config.yaml
model: "image VQ-VAE"
downsampling_factor: 8
encoder_mlp_ratio: 4
encoder_positions: "learned"
decoder_widths: [64, 128, 256, 256]
muon_scale: "match_rms_adamw"
lr: 0.0039
epochs: 1.2
Rows from block 2 of the decoder of a small image VQ-VAE, named by matrix and row number. Rows with one number belong to one channel. Each number is 50 + 10 x the weight over its row's rms, rounded and kept within 0 to 99. All counts start at 0. After the name is the row's rms in percent of the matrix's.
After each channel's rows are labels from the 100 images, of 14976, where the channel reaches its highest value: "peak at" is the part of the image that holds the peak. Only what is clearly more common there than usual is listed. The data: dead-leaves pictures: piles of overlapping shapes. In brackets: how many of the 100.
# convs1: first pointwise conv (decoder.decb.0.0.convs.1.weight, 256x256x1x1), inputs 64-127
# convs3: second pointwise conv (decoder.decb.0.0.convs.3.weight, 256x256x1x1, transposed), outputs 64-127

convs1.246 106:58 36 35 58 55 53 60 57 52 46 49 55 43 43 45 53 70 57 65 55 39 58 50 49 49 38 60 65 65 48 46 61 49 59 57 53 75 56 58 37 52 63 46 50 53 51 51 39 61 49 62 71 63 42 45 48 54 45 45 55 44 75 57 31
convs3.246 105:55 50 62 49 45 56 48 39 38 46 56 56 52 29 60 35 30 62 58 48 43 60 40 21 51 52 37 51 51 57 37 61 45 65 52 45 55 74 48 47 59 30 47 48 49 52 57 52 50 56 59 62 54 41 48 47 57 47 47 46 52 64 66 59
peak at: top right (49)

convs1.226 093:38 48 47 59 50 59 41 64 58 57 41 55 48 48 28 54 75 45 49 38 42 54 57 39 32 50 25 48 69 33 42 40 48 40 45 58 61 73 52 65 50 43 57 66 70 45 36 40 57 60 39 44 45 58 51 54 63 63 32 50 59 52 64 48
convs3.226 092:58 61 51 43 29 59 55 53 60 40 50 51 40 58 56 43 40 24 52 34 46 34 34 50 37 49 57 54 39 70 45 59 58 51 54 49 58 67 64 50 56 60 61 48 50 44 59 55 37 55 64 63 46 57 35 39 27 45 50 51 54 37 42 54
peak at: top right (34)

convs1.121 103:57 43 46 42 31 60 64 46 55 53 60 50 53 40 42 65 40 53 45 49 45 52 60 61 54 54 44 51 71 58 54 43 64 49 73 47 54 36 48 44 52 44 71 52 49 44 32 43 75 42 50 54 49 57 48 44 51 55 52 44 47 57 33 49
convs3.121 100:58 41 53 57 39 72 53 46 61 53 50 44 53 39 38 57 44 36 48 64 53 46 47 47 41 52 39 51 53 61 44 62 71 57 34 47 60 51 43 46 42 48 40 51 41 44 56 63 39 55 61 47 31 57 72 43 61 46 41 54 34 61 68 39
peak at: middle left (40)

convs1.106 099:58 54 50 46 46 49 38 43 42 66 56 52 45 54 53 56 55 43 76 54 37 45 48 48 51 67 42 50 46 42 59 54 37 50 55 38 52 42 38 45 50 39 51 47 54 33 59 43 68 49 53 40 34 47 54 41 49 40 51 60 56 71 58 33
convs3.106 097:66 42 47 39 52 60 86 43 43 47 48 41 51 47 60 41 42 57 44 49 63 45 43 45 51 72 54 65 45 62 53 62 54 50 41 69 57 12 49 47 50 44 52 59 47 26 40 54 55 54 51 68 43 51 47 44 49 50 41 63 47 56 40 30
peak at: bottom right (71)

convs1.119 097:49 36 50 60 70 23 64 52 67 46 54 38 44 47 42 51 48 53 46 50 60 50 51 35 58 51 44 51 45 06 41 54 53 47 37 53 56 81 56 58 64 51 42 47 52 52 59 46 42 36 51 65 47 52 53 52 56 40 43 60 44 53 53 50
convs3.119 101:39 28 50 52 42 34 65 44 39 44 54 44 60 60 28 46 49 55 52 52 54 35 41 44 38 52 55 38 43 18 72 45 53 57 45 49 42 16 55 49 47 58 45 55 49 49 51 52 57 58 39 40 41 25 52 42 47 50 57 42 44 55 46 69
peak at: top right (94)

convs1.98 105:30 47 46 44 51 57 45 63 57 50 47 39 33 52 45 42 43 39 50 40 46 48 45 52 51 29 42 49 54 50 64 64 50 38 61 40 49 55 55 61 53 44 54 45 45 57 64 58 51 35 51 53 42 44 79 35 65 45 36 43 65 50 62 49
convs3.98 107:58 56 41 70 44 53 57 42 45 51 51 58 57 49 34 61 53 56 55 67 65 44 47 60 46 36 45 36 71 46 50 56 68 54 60 50 39 40 70 53 60 55 58 59 46 64 52 37 51 44 42 40 33 39 35 44 41 58 52 49 49 39 44 44
peak at: centre (32)

convs1.124 091:26 46 53 43 46 59 47 56 51 43 45 35 27 52 57 20 43 62 62 39 38 41 56 59 62 55 36 55 56 61 48 57 66 58 50 57 45 48 43 54 45 57 65 45 44 41 67 22 45 51 46 49 41 33 42 44 47 61 52 46 39 41 46 84
convs3.124 088:61 52 45 50 60 66 34 39 51 44 40 51 42 16 67 77 50 59 54 59 37 41 40 50 51 55 42 43 49 44 58 45 55 44 39 40 55 57 50 50 48 52 72 61 33 55 29 65 53 60 39 32 49 46 43 55 43 43 40 57 30 46 33 66
peak at: top right (25)

convs1.137 098:40 41 49 43 45 46 44 48 38 42 49 44 54 42 51 48 42 39 53 41 51 29 46 46 67 48 49 38 57 60 60 54 51 53 58 49 50 16 56 40 40 59 51 50 51 49 23 58 65 54 51 40 57 44 51 47 56 39 52 42 62 42 61 46
convs3.137 104:44 60 47 34 64 49 35 43 65 55 45 54 60 57 60 59 38 52 50 46 52 61 52 35 41 59 56 53 57 61 44 45 42 38 34 54 52 75 49 52 46 47 35 54 40 49 68 50 51 42 44 60 56 63 53 50 48 62 41 45 49 40 49 53
peak at: bottom left (84)

convs1.183 106:35 77 36 56 28 64 62 42 34 51 43 41 45 44 61 54 54 66 39 42 61 58 67 41 53 52 40 44 70 58 69 52 47 45 55 56 50 40 65 63 51 43 49 39 38 39 56 56 16 53 51 58 54 46 67 43 51 38 52 55 53 50 41 64
convs3.183 098:31 41 64 49 59 32 36 41 48 52 68 16 48 53 58 46 43 53 62 59 44 56 52 67 52 58 48 55 47 42 71 51 58 51 57 27 46 50 47 64 57 35 42 58 43 31 38 62 60 54 36 48 63 40 47 56 48 48 65 50 50 56 63 56
peak at: top left (79)

convs1.109 104:36 50 56 37 61 43 48 51 64 42 30 41 40 51 48 50 47 59 45 28 71 40 50 61 50 52 52 51 64 60 56 50 52 52 74 56 53 54 47 47 49 49 41 68 43 48 66 37 55 51 47 57 43 63 67 39 49 51 42 64 61 54 52 43
convs3.109 107:43 55 62 48 54 44 51 57 46 51 29 48 40 54 54 53 41 31 40 57 38 41 57 49 49 45 50 59 47 46 44 38 47 50 27 40 45 60 54 57 48 46 45 48 43 32 50 58 52 69 54 52 51 40 53 65 48 37 59 64 41 37 51 50
peak at: top left (73)

convs1.140 095:39 43 43 79 51 50 53 35 44 32 46 42 47 42 65 44 53 49 35 58 54 48 56 48 48 39 38 47 60 57 49 39 42 51 44 43 50 41 35 50 43 42 52 57 47 62 43 60 63 42 53 36 53 41 51 45 31 41 37 58 57 57 40 46
convs3.140 091:56 62 46 39 59 53 37 42 64 58 32 51 66 62 38 57 46 52 61 44 53 53 43 45 56 49 48 59 51 63 51 51 51 50 49 38 55 48 34 40 59 40 42 55 48 60 27 38 42 36 53 55 46 42 52 62 30 53 62 59 48 46 43 53
peak at: bottom left (65)

convs1.182 099:68 60 58 41 68 58 62 42 48 56 50 44 44 44 48 56 45 65 45 73 44 60 49 52 49 86 46 40 45 21 39 49 51 51 62 37 52 57 61 46 53 25 55 46 49 55 48 51 71 44 70 50 42 42 54 51 60 59 54 38 43 38 54 54
convs3.182 100:46 47 53 56 54 55 58 40 33 48 45 57 48 59 70 62 58 46 61 59 59 56 51 36 49 29 51 42 34 26 74 57 56 63 55 55 49 48 51 35 40 26 52 38 35 53 46 50 45 45 48 50 54 38 37 48 62 53 75 49 50 55 60 45
peak at: bottom right (96)

convs1.110 112:52 64 50 37 61 57 49 52 59 54 47 43 50 46 37 45 81 51 46 43 47 59 56 52 66 55 57 56 59 41 62 51 46 42 54 66 38 88 56 42 57 61 58 54 49 40 56 46 60 57 47 46 40 50 60 24 55 54 49 35 57 62 53 44
convs3.110 107:50 54 33 51 55 65 34 50 51 52 63 50 51 64 43 52 60 58 46 55 34 32 64 48 37 51 45 48 38 43 36 47 61 49 49 54 57 01 27 41 55 46 37 48 43 42 56 53 45 53 41 39 43 39 64 35 47 46 35 47 62 47 49 51
peak at: top right (67)

convs1.70 095:47 38 44 66 60 60 52 47 60 42 39 38 33 53 30 65 52 39 60 57 54 60 50 49 61 69 57 57 40 71 61 53 63 53 66 54 49 50 52 41 34 35 66 50 48 54 45 42 58 46 58 56 71 59 47 44 32 51 40 55 47 63 50 53
convs3.70 105:72 57 60 42 49 45 59 59 45 54 61 36 67 44 40 34 40 40 72 47 65 39 70 41 45 47 52 48 56 54 56 54 58 41 58 48 38 62 53 58 53 50 74 29 51 45 60 58 51 58 53 55 65 56 66 51 48 43 65 56 52 67 63 39
peak at: top left (33)

convs1.214 106:49 54 45 56 54 44 50 43 51 41 57 33 51 38 40 56 50 47 71 56 67 58 58 55 51 53 50 63 68 38 48 30 37 60 62 62 53 49 53 48 41 43 51 53 51 46 75 54 31 42 43 42 37 59 53 50 65 53 53 54 29 31 46 48
convs3.214 110:60 43 40 49 46 34 69 48 36 49 46 45 62 39 42 46 32 44 54 53 67 52 40 50 47 50 58 46 43 64 44 58 46 64 47 44 42 50 66 57 64 37 54 51 56 50 30 57 49 46 60 36 40 41 58 52 56 50 71 74 59 81 64 46
peak at: middle left (38); bottom left (26)

convs1.195 103:43 54 31 65 56 39 56 39 56 56 43 30 58 53 54 38 38 58 45 34 44 66 37 40 44 50 53 41 51 23 16 46 39 53 78 59 59 55 45 54 41 36 38 54 49 51 64 52 50 49 56 53 48 45 37 42 55 43 39 53 59 45 48 45
convs3.195 098:50 53 61 76 44 58 37 42 46 39 41 41 58 52 53 64 55 67 38 51 50 50 42 59 57 52 61 55 43 31 35 50 45 62 78 67 42 34 41 52 63 60 52 60 35 52 58 70 42 43 37 60 48 54 57 54 52 68 47 58 49 29 57 60
peak at: top right (59)

convs1.198 091:54 40 54 57 46 67 44 55 73 48 55 38 40 58 36 50 66 67 65 56 45 48 34 36 53 17 36 55 44 44 42 39 43 56 64 53 66 52 44 48 55 46 47 43 52 62 50 52 60 49 45 60 57 43 64 45 54 43 71 58 44 22 59 57
convs3.198 081:39 69 27 40 54 50 36 54 66 56 62 44 55 62 45 72 53 49 51 48 60 51 71 66 54 32 60 60 42 54 48 63 34 39 60 59 64 48 51 52 45 55 47 41 27 53 46 46 44 46 57 63 47 52 60 55 54 70 54 49 56 49 41 47
peak at: centre (36)

convs1.41 104:43 42 58 63 56 48 43 45 65 43 52 54 42 56 39 39 36 57 46 43 55 61 66 57 51 50 48 50 47 63 39 53 48 55 52 61 35 48 47 70 50 56 73 56 46 56 54 39 41 63 57 41 53 64 52 48 39 42 48 57 47 57 43 66
convs3.41 093:41 48 51 56 63 31 31 42 60 50 52 53 34 61 48 61 50 34 52 54 44 46 52 54 44 49 55 49 46 47 44 31 48 51 46 43 34 56 54 58 55 57 30 47 50 39 53 65 42 54 47 46 34 54 52 50 41 57 27 50 67 51 39 67
peak at: bottom right (39)

convs1.61 098:43 42 67 34 53 54 39 30 59 41 39 45 46 39 53 45 69 47 46 49 53 50 49 39 50 59 15 57 53 54 65 55 60 57 53 60 68 51 49 46 59 36 32 34 52 40 40 52 51 42 54 36 51 61 51 39 41 33 53 44 65 55 65 36
convs3.61 096:78 61 44 49 44 47 38 84 44 59 60 50 36 58 42 41 66 60 33 55 50 51 46 56 61 48 32 45 45 45 58 50 61 58 43 48 41 45 57 58 39 44 39 43 45 68 58 53 45 43 30 55 37 55 48 69 36 45 70 60 43 57 60 43
peak at: centre (32)

convs1.230 094:41 49 47 65 57 44 50 56 58 56 46 33 44 52 69 39 71 63 27 33 40 58 60 56 39 47 50 65 62 56 65 42 46 41 56 50 55 47 49 56 46 49 48 45 52 38 60 55 57 54 46 54 60 51 54 36 44 46 44 41 60 58 52 76
convs3.230 102:41 43 56 45 69 48 49 42 59 33 40 44 39 45 61 61 39 43 63 50 28 57 45 49 43 31 52 59 58 39 46 50 43 63 48 56 39 63 44 38 46 56 58 62 48 57 49 49 34 57 49 51 62 55 37 35 52 49 46 32 54 43 58 60
peak at: top left (30)

convs1.22 103:62 49 48 53 51 56 46 53 50 53 50 47 55 35 35 62 48 42 44 49 53 57 65 38 56 52 68 46 51 70 45 55 52 70 57 57 65 45 49 61 29 52 56 51 51 41 50 33 56 51 59 53 67 63 52 30 42 60 53 53 43 67 54 46
convs3.22 093:47 61 57 37 44 58 56 32 48 45 62 30 49 53 44 46 44 43 60 36 46 55 49 55 46 50 73 50 44 33 64 47 66 64 59 42 81 64 54 60 60 50 53 33 35 52 52 55 48 47 46 35 35 38 62 40 49 63 56 63 55 41 44 55
peak at: top left (29)

convs1.181 099:52 45 51 74 46 31 54 50 59 52 38 50 57 54 40 49 47 50 45 54 51 57 55 49 54 44 49 52 46 47 53 45 34 49 47 52 45 41 50 28 50 54 71 45 43 42 53 47 32 49 52 34 39 28 44 39 45 53 50 57 57 59 50 65
convs3.181 088:33 48 55 62 55 59 34 44 65 62 40 35 58 53 40 60 69 52 57 50 35 43 59 46 65 62 47 45 59 52 55 55 47 40 53 60 39 41 46 58 19 58 32 57 28 34 60 65 48 47 46 40 53 52 46 60 41 52 41 44 35 41 53 53
peak at: top right (39)